{
  "dataset": "dead-leaves pictures: piles of overlapping shapes",
  "train_examples": 36250,
  "image_size": 48,
  "targets": "height in the pile",
  "beta2": 0.999,
  "shampoo_beta": 0.95,
  "eps": 1e-08,
  "max_precond_dim": 1024,
  "warmup_steps": 290,
  "weight_decay": 0.3
}
Rows from block 13, named by matrix and row number. Each number is 500 + 50 x the weight over its row's rms, rounded and kept within 0 to 999. All counts start at 0. Numbers have three digits each. After the name is the row's rms in percent of the matrix's.
# conv: 3x3 conv (model.decb.0.2.conv.weight, 256x256x3x3), inputs 38-56, a 3x3 kernel for each
conv.37 086:520535529379524618441398407540541472542511457493522528537479511512544524459506497505529522490513504491538440559600269350535428553435751536385487546413473545434513480536474550499474507498484507515481523495516463473523572468475493481480482531455545509518577523445471548473521561457494532467489551416418552476490407550520580530527627527507536570564407437461577672450489638369448486493547466539509469511529451513528428500508496503490543511547433513511514527443541489448513458526545465545559532558482544572571507535483
conv.38 139:470484518414438625607490405533506489553524489449429433503417433568532385536486524476501512436491481502459469607431520577570538248545483505620415493571629551522575521463490482449451523463448546489430422451497496444460441456480535518496484508564424541522444459496591401458424457545512485481461474533533539482476493460435416552456390555434423438563461433464554509440482511453500578539488486525416451464467462553530543511507484464443436552529398485405472538428502438486510493467504560486462538468513512486425479476452
conv.39 080:485523533588394542415526478441445474510506558485464463560468432484492517479527491528500548459512472498503459414468462519454680588465261592462468547523474425529483450477509496465467530528508444498537492478480547572478540491497507472484503503480531482448516482540515485488510442523515509422528571487402468522528546457441532620537449452557498463508506610552403459571592479412538562429432515508474512526525510430438567498477521540538468498458510460505565504534485492541475466492533486465534424465512549476543500543486
conv.40 096:514464588422582546552422473521537488529495465507563546549464473564508445440516555418508489600499468528502576513585624558432459553599413574633427470445525454376520506508463553529512503515485478520483587529491429488542453467515501472454508455537485480436537504484485483598430454484478499513532535475423567440450428556504535640488506531595595485518481526468538445476488641496454585424515450495507520607532474445513479524518516514518522533516520470481509443498487485473546549442477430528492530492477488548495540527531
conv.41 200:513524546517681559553589516567568506551537517534585551510577536556604565506571556548499542577578571494566500555424508389361358495463493462486506437375436478410471492504501527527532501524503479510486520517508500489507480518508519490523496524519530541533543650552549602551515490504524515536502547518561532534528672578532605510488545532528588584499577552539573471565622467503591508537541516559553554508570496512495500547495488506528505522598538593663543566566500512573527600631549533590544515531514532572555488554542
conv.42 055:557619524551631323486350602461498491475506546472526554547514531458504517458532510435540474499503496477580549397535428605585347610512649523501469582436376593395514484481480503503497533495500487440465503445481489499512512500547474494439494528466517500568481577491506511520475535496550516495444612457446411546504518538546608504449540540523486593401554487476484448568472541540519484489525450568502511539520483494483475511512521493499543421478507447506545538501536504496515479492527531479500467556496436468544490520510
conv.43 063:350543496522579475498559608491491505528493431513538543567551469556514532434517526500491531488530517491508498519296598346344453552657518493429534542392465385552501496448490503521496520501504462438532528524490505517499505508518546484468478513506544523456468613548486512524518433507463468492534466512512542501502569526547507493563563482547547482448438545530618525492637571520452381442447512527540509502531503450454495556488466524537484385559533602492539539621470475543513511547522513561504510492486541525496459597542
conv.44 093:523442465542492365422453523493563520474479489587482463559497472477476514430491491524525495514514517474499484618586522497485492486546442439592508474495610532510549458559539527545551486532515434550548553540563548541508540481537388398461476474476476369451543467463454591544545593523376470461461435547587444509446453496424540503441603538535550473525534480705395513506480386475502502533506501455503507455437535504499508512469526486514494513491493468467547473470555514454510464485491457533508499573466607552520529468544
conv.45 050:470618509621603506539522565504527540532536523493528522527516476569588520501575586498557503507572518499545474518487489504381430382501483506394549485407404465408482500490488504497497516503496498479497491491485479461512476490484512529467525512511482519513549601548584572492450496504493507472513536484524563492557544570535596518464543502491533568509508543515551600561539537473556497528504503559539504564540472506501517522518502493522514533588550541638559519589475520551526523591543539544526546560495559559542490552535
conv.46 127:437544582511516430422331605462491456442378479448552586527430468534458478518535436513504465477428532393505537415474695410470531365680678553506480591488364435464535499490482498509520502498481511478455475451571432533539520503513513500533469527490400474493474464499556466490529590503520548509457540430471464473427482544488490528415581483546439480452490474436449492434498425400557570523469517559539438514508455464510493509523558455554582435493554448441471460462487500446410504407489507503483523463475479427499465534506
conv.47 063:518474584512497584494555425520526532490454491491560547493511538441542566470521480463509531503527522477521525443499689419483354541532564508506510433422524339498595496484506512544514482510498488461526512525522446529478498536486493483429435431563507515470517531518484486561463444518439508496489493513473498446551571475621522509513463488572520517489551463564532443502448470539491454460509538510504475487473541495513469555482473511524503567484492558581476495534485559497440499528486501541532552510521515531526496529449
conv.48 059:366549493620591483579542533532510490489490457572548535463592442544546518541517578450481469504526492505556532466716514457356317512423584552497506493524515499416484491459466510504508506505513477475447525517517494487555479530461488478484512505552468428529529548556529608501443521473505444479509580500523530443599484519561578488442473476517536468596547512473505474528469501581520438503498487508485574510537436486483489502475480539472472472540558555542511536519496484507493519564550541561516484546472511519480523490534
conv.49 069:511478565426405570558508473470490469549556487457450479481515600494481540529563394485540547464485498476435521463544323536618504397337687525390502475485536448497573519530471501467450500464504514513480507458440531456495506485561521504535494510455489556494539471417606479467492571511517571539515518496527385562533512413451561505473493544412492414513435465540528560522455479393473456551547484504501503449467561497549502530542457488484528477409532481527462573508522551467529489464492511482486508506480471483475510414496
conv.50 132:419471471608421430533495514442529546506480488470445491453407508460481512507524498464463530472531504491477543452647640470510721461479337699402526493497612331653501474539536479496536456471509487535547446491526425473512528485505511526548508521473439432573414527533453453509511581534466548526490463567555353474421528469550496448446401520494488469473488462449506364499503439564464502480563462528473533468467499509653503530553533549442466602475462577440421495467439511542456539444484453431503461469562469465497473494466
conv.51 066:582516496444432452441382484443425480498496548459496536529472527405501516492470482490534448457494550473521529389476591717671495358446578511522438577556493409412641513527508491493543484511490526521508482507563525460491447513462542566568455553463430488560416430510546490457486561515530514578423537500464428507411387580462468530493505559440493590430480549552589495596421464614418425496541537482489523526506492463501539471513532495519506477501502396489472527419484488496488432450540496433458530473510497498537462487491
conv.52 074:472592484456463556545417477486417513499536528443530506517523439535451423495512494491547461476471480432503591542431407482537664469565464625410607507548532461413511495480528463465498490505512507465551469460560448546550527490494524431446459479488525448504431451528499544464516610539543533436392463492449428658515501526535516352407554559536498441438443533526434605455521511384471496514457505520416437512478466505483508473456472479487500507441394419443564555553534476549506518498481562425483462426517464371479457476476
conv.53 066:361559623545574527501492498466434514441496478503547516516575446497489506411473599479480466483490486490584489490420426431444347579639574553536403495501539598421394483461501481510503517560521511455531471518488488556500502550442495508486539531486485480570407513550453590446473516451525471453567513506489437570477454578362614561463483464427481542534500532466564500498526514456363542475454544516521541541547442468455516470511530505508493380541389468488532571538560418539549465550506525497506488486513483467470429510530
conv.54 049:442524444503517516553442523451437511501495474508516525486464455493459503481483550471520447497518477480505520421645474539546486669409488586502515448422579481478497494516515499531517503524544533478511510507511490520561556493414491443462487478506451375584474539462512528468390485506456417446438512516516429519502477464453462554438441503559545504534580560426360523630491333460510538465503429505401498445471514502472484509495495489485499485539441484484482592488487453526506466531523498442522506538441576506498534526556
conv.55 139:385514528358499517517413606482525498456435525484460509472513411506378499515515477469485473458435534468465512677302543449618495332668633436563558656522464513514523505473507483510529497509503511519477491489537447497524472522459480437574480505529442445492509436511482526465517526488453507607470488500541449438432520445457425576412500535477442562487503347475442442433505502496465540449452522444481529504437529496469502497466505514504474505518442417446516400389658464460482491421500473534484418485505492443471527498505
conv.56 044:424518434615556525507522627545472449532563452501486508434512527515543474622555471496522429526474497508512543485458336503448506520559598530544482533507466522403469487487485470475502513498515482504456478480494528480518465487499567497521566532461504474515501533599467576489481499462532462520536554494487540490547507471477529444486442454537556494568574550271475566414622545549588562505549560487521567443498474520511503468545472511449496448475405515551543510566610467550501553530519561486491474532514444532541469479550
conv.57 113:366606524520449573539502621511433528458486498515606531585516531442507520420451532428494450492515479552561510478445601498448425534733545438612565557430400489458493489429496488527540503517507500414508486539529461505537569561384522545460439514566543514496393496596438482473533500442463567510568535525600433431428558555485543536522423487436479542402517507583502390462554522463474611411474536544564467554557507528450485470540542497594500376473610540539435506458537471494503541510473559525495454428576460505494502456491
conv.58 075:536557490541564436484441523535560483475463446509501544428464542458464546448601494520491439486484526464573498526608618398544430522495574486539527472468528502489417494516542550522515494495456533511491532510535475504403507408461466491472452553496501419536514522494520558443510552491541503507444567560561371485466492453501510551458562550536497599489571454552443490490493497514503561542534465499512478494460478507537468516512514473486499541510477464512503490455465500491522448450526448551517531573455504455505487476489
conv.59 063:417575474527535518586524526502447498466509461502530519505584441570489475492517552478573482548533468526491477396513498421477347506598650431486555513447506602420439536457492508490486490497501523470453477456500453482490497532449560490497469545512531532512488569581519528501479492514538484433456484520480509570508570578521469565507547505557523517461478562495568602551565542525421457566440468561495473472552462525458460469490487468525517467543494521562449546474522485497490486549582551563488466523500508514466492505488
conv.60 141:480352557447436419433544490522520535474438419440442498421411451524484424588514490518471518507467476459444502563707392379529602657351576528593484389580527626486414508529496513487463469449472514537505501520461440417517469592460524572560574527492493473465498419418492465520473467506563477519468533504534419464379456521422488556475393470485460413569437470410425469431433540418537591464524484454437514483507492537565520513492499426413533522484458430433469448464528497441474436468493476457519500526540479478448549437439
conv.61 063:440497506588504398449467509525557548472496455526466447480481511472477558474543529516498507495441536430505518663689543350507603515370466580536409536550531507434688480518495518535528490525515456498523535537487541525484542452502457471527483539530384457513524452515543503504524449498392376557509453479434500516598428427479497454464573474514472530506541490461402479519458419468607406474527528471555505472447564480508536508549487525471477482505494490558451508475559528440475538494453469523502512594463523501538486509513
conv.62 096:546509478566412397473501552518566477462464480569475507596508441397499497508458471490479443485492490527489504624694719462498544448473365565490616526533430457496526494530461534522499516465491521507462518530546495469494544453460399471547471477512504468482481414513512522448527484410433522468483535521450551493428449545512458475568529452516528458524509540541536534402463518473457468497463436522472367574398472474517486473458522506442500509477578479503489456454468532467511467464489402496549541493545498593478519502520
conv.63 043:499538509492583540579482482548521425536564511492447436465443516567505528470614520487553496532526471500495472322520416490460645562481358470400503501448547532542434503503489494474471535500484511492475516465424546506473443499541579518508442568459533478447497540528509557508518478527494518507480488481362538444540552535493524670451536478535524512613508550507468455600532528397628569533545529492553522466525463482573494501515512483482477510553534566535510567540384466570536525533545481500481521488475561547508493568471
conv.64 088:489446491425454588502523452522487520515497481463543523497481519523510478442505531532440523491486520505513448711552344421558521481372566505586508558504415508371425483504508522510510457527506481506474519509480439473548471485534544500496518510459463391480527484512492600563510503573516543549472602437527436462515484471577593429439489580461511475498521418406489461495444470600570502513521491510518506468536501562459445531540463469572533455597509453492528489417556472469513534488478449557565519510472469501559419468578
conv.65 099:500460432381547636586502424489480500476440491543545485451525533498484552474451486478465506497533485500502549676451353385533424400498686455426650542541438528506319495509494492504532463506527514496485564526527438532523410526566498547473529464496496420487503506497417584518470521504502502457507430556443476442476499511556495546454440521483556596544544481564542467550523412514447520499554481484483481493519498532519438516482498434537562559454512462507511426508527529495513500508500430489470542478475484516544456543525
conv.66 132:376612444374413595615373472463522530481499517471450500476503465477462492504474497443487513453500496506477516534418417555545537497641585535526507566628457615421437516506500504522524560531459560491518454507519516508472418570480485530493500428536502405526454438517534581384429547433499530435510440503507522490471425458483476487444414613446497561651509325483532482373489541537430442450567483506548526524430482509490490474531540523497479479431505444471531353489580474473488460418482527477462469502515483523467526480504
conv.67 056:377549591347567584595506461490530510500533535516516524513503478494530551470480553514470463497559518508540507514494565594475374464498465509514417450446524623454511489527464510525483502522516508533500503520486484491503516450438461445491489495541410455556552535467605548481447556459545492451456526461490565468490507562516558526474470442449565525589512534523457454518407402545451476442479485537507496535563505450494522528483520531496494438552583521503510430491520469514512515591576481516533552580506517580527483525534
conv.68 165:429444510460494477441427568373486594456440510427429504404502496502442495523425471452527538409465511486459508378549568417464583431429606588533404653574430434524597468512537426451539501469473472510514401480554558520465504451408483456564510371517439434547490484496518492446458533540514467544481484541471461526411463489496427541499496542424421513440436470463529556491465502461478507408533535412440521440378508441444579425450518486414463476434459482458488548471526466489463501459502487469525406473514467471505526445456
conv.69 030:499486488484625435665531488503544592515498482535530505522596542551599546476525545506505549552548527479538498678441608432352382376535537497381340448497504473625563506499517478500504478494499487515524497555537460512524543504521523509464469506532576549500535594567488556485507486522496475478526432503544541511485490528506521501559587505505537518428508482546471437461451539494554480534516509514541526482474496512486496497492513467483512517575521559639544514522491529581542534572535522556508511551506495534532495535523
conv.70 183:564448446537420403398537580509427418488475507533524476491417519456487471449491525511469481438486451492519467466534493519489626568624414499603440381477713462463621487507504490507492510515486459477486511491488530531487534475504496502481494525489436437500464497456547454506531489573525515483482592468505465519545427430482474427497455463497463429419505540456447480585386436581533454538475543473475522439483490501512489509540483517532476460484418553380381561515472480439458497438467477517552530469499502441485460484479
conv.71 043:482445600402560499526487505463485471509489490483504489537511546491536470515491422467509519541496503509489458697490393367486581342526484429461628459419549638466385525520471498508471520501495537512511505509484516521489509446512517523462493499470560511466515544430564424527476492482524491448452548434485496590480546583489485438500526568597455457527560389473396573392582601442563597481482517485483459575434473472437474500473475506498507527566432604439497520533483504499572465508499506498489528465439494536525538555498
conv.72 064:485614453653552451499560540533461505496464455556541523487485533496509548446598544512478487529491462524528459439506573521486423646543453467517508465473559452575530510457504498495502488484484509486518508525490481511483483524511487483485484575510533538498466530545457536519474496557435460549497479472580662511488580458461392496503443486492542496481524500713482393569510367490424474482528533521489522517481467531547487483535525501461512464497498513564505538544514517534508531548492469555538500517527486462510469488503
conv.73 054:474633452629490518490481521527516485523527521450482460473449526522553479553527549473548523501479489486494471423468422603567438493435467341402587556525520597529465513493507479423449508478447485505522492428443486464450431505579519580502538571416548625497583541502507404501551519483480523510472542419467509631520494533570521378482510495414392528542432462550443539414510615451570430596544489494451469491482434473602511478488500488469486489563548507490583498475463493507545525517488540489487498433537475454531437539491
conv.74 049:508576514412560551491399576492514463536509530435479500577448483487527526437540520507506514512449501433500481557435425508520525400431383469418421617371411591391518518506493490487476509486464542502505523490492480486486481448525485534523452541504508536425440505497602438511523487498569523479484574436584495474504465517476617434490535545522447518443519509663457530493456508382632507451529542580547469585511410472513493534517502483507514534503504538479504513571420476499564527507487488504496509474489534523578485535490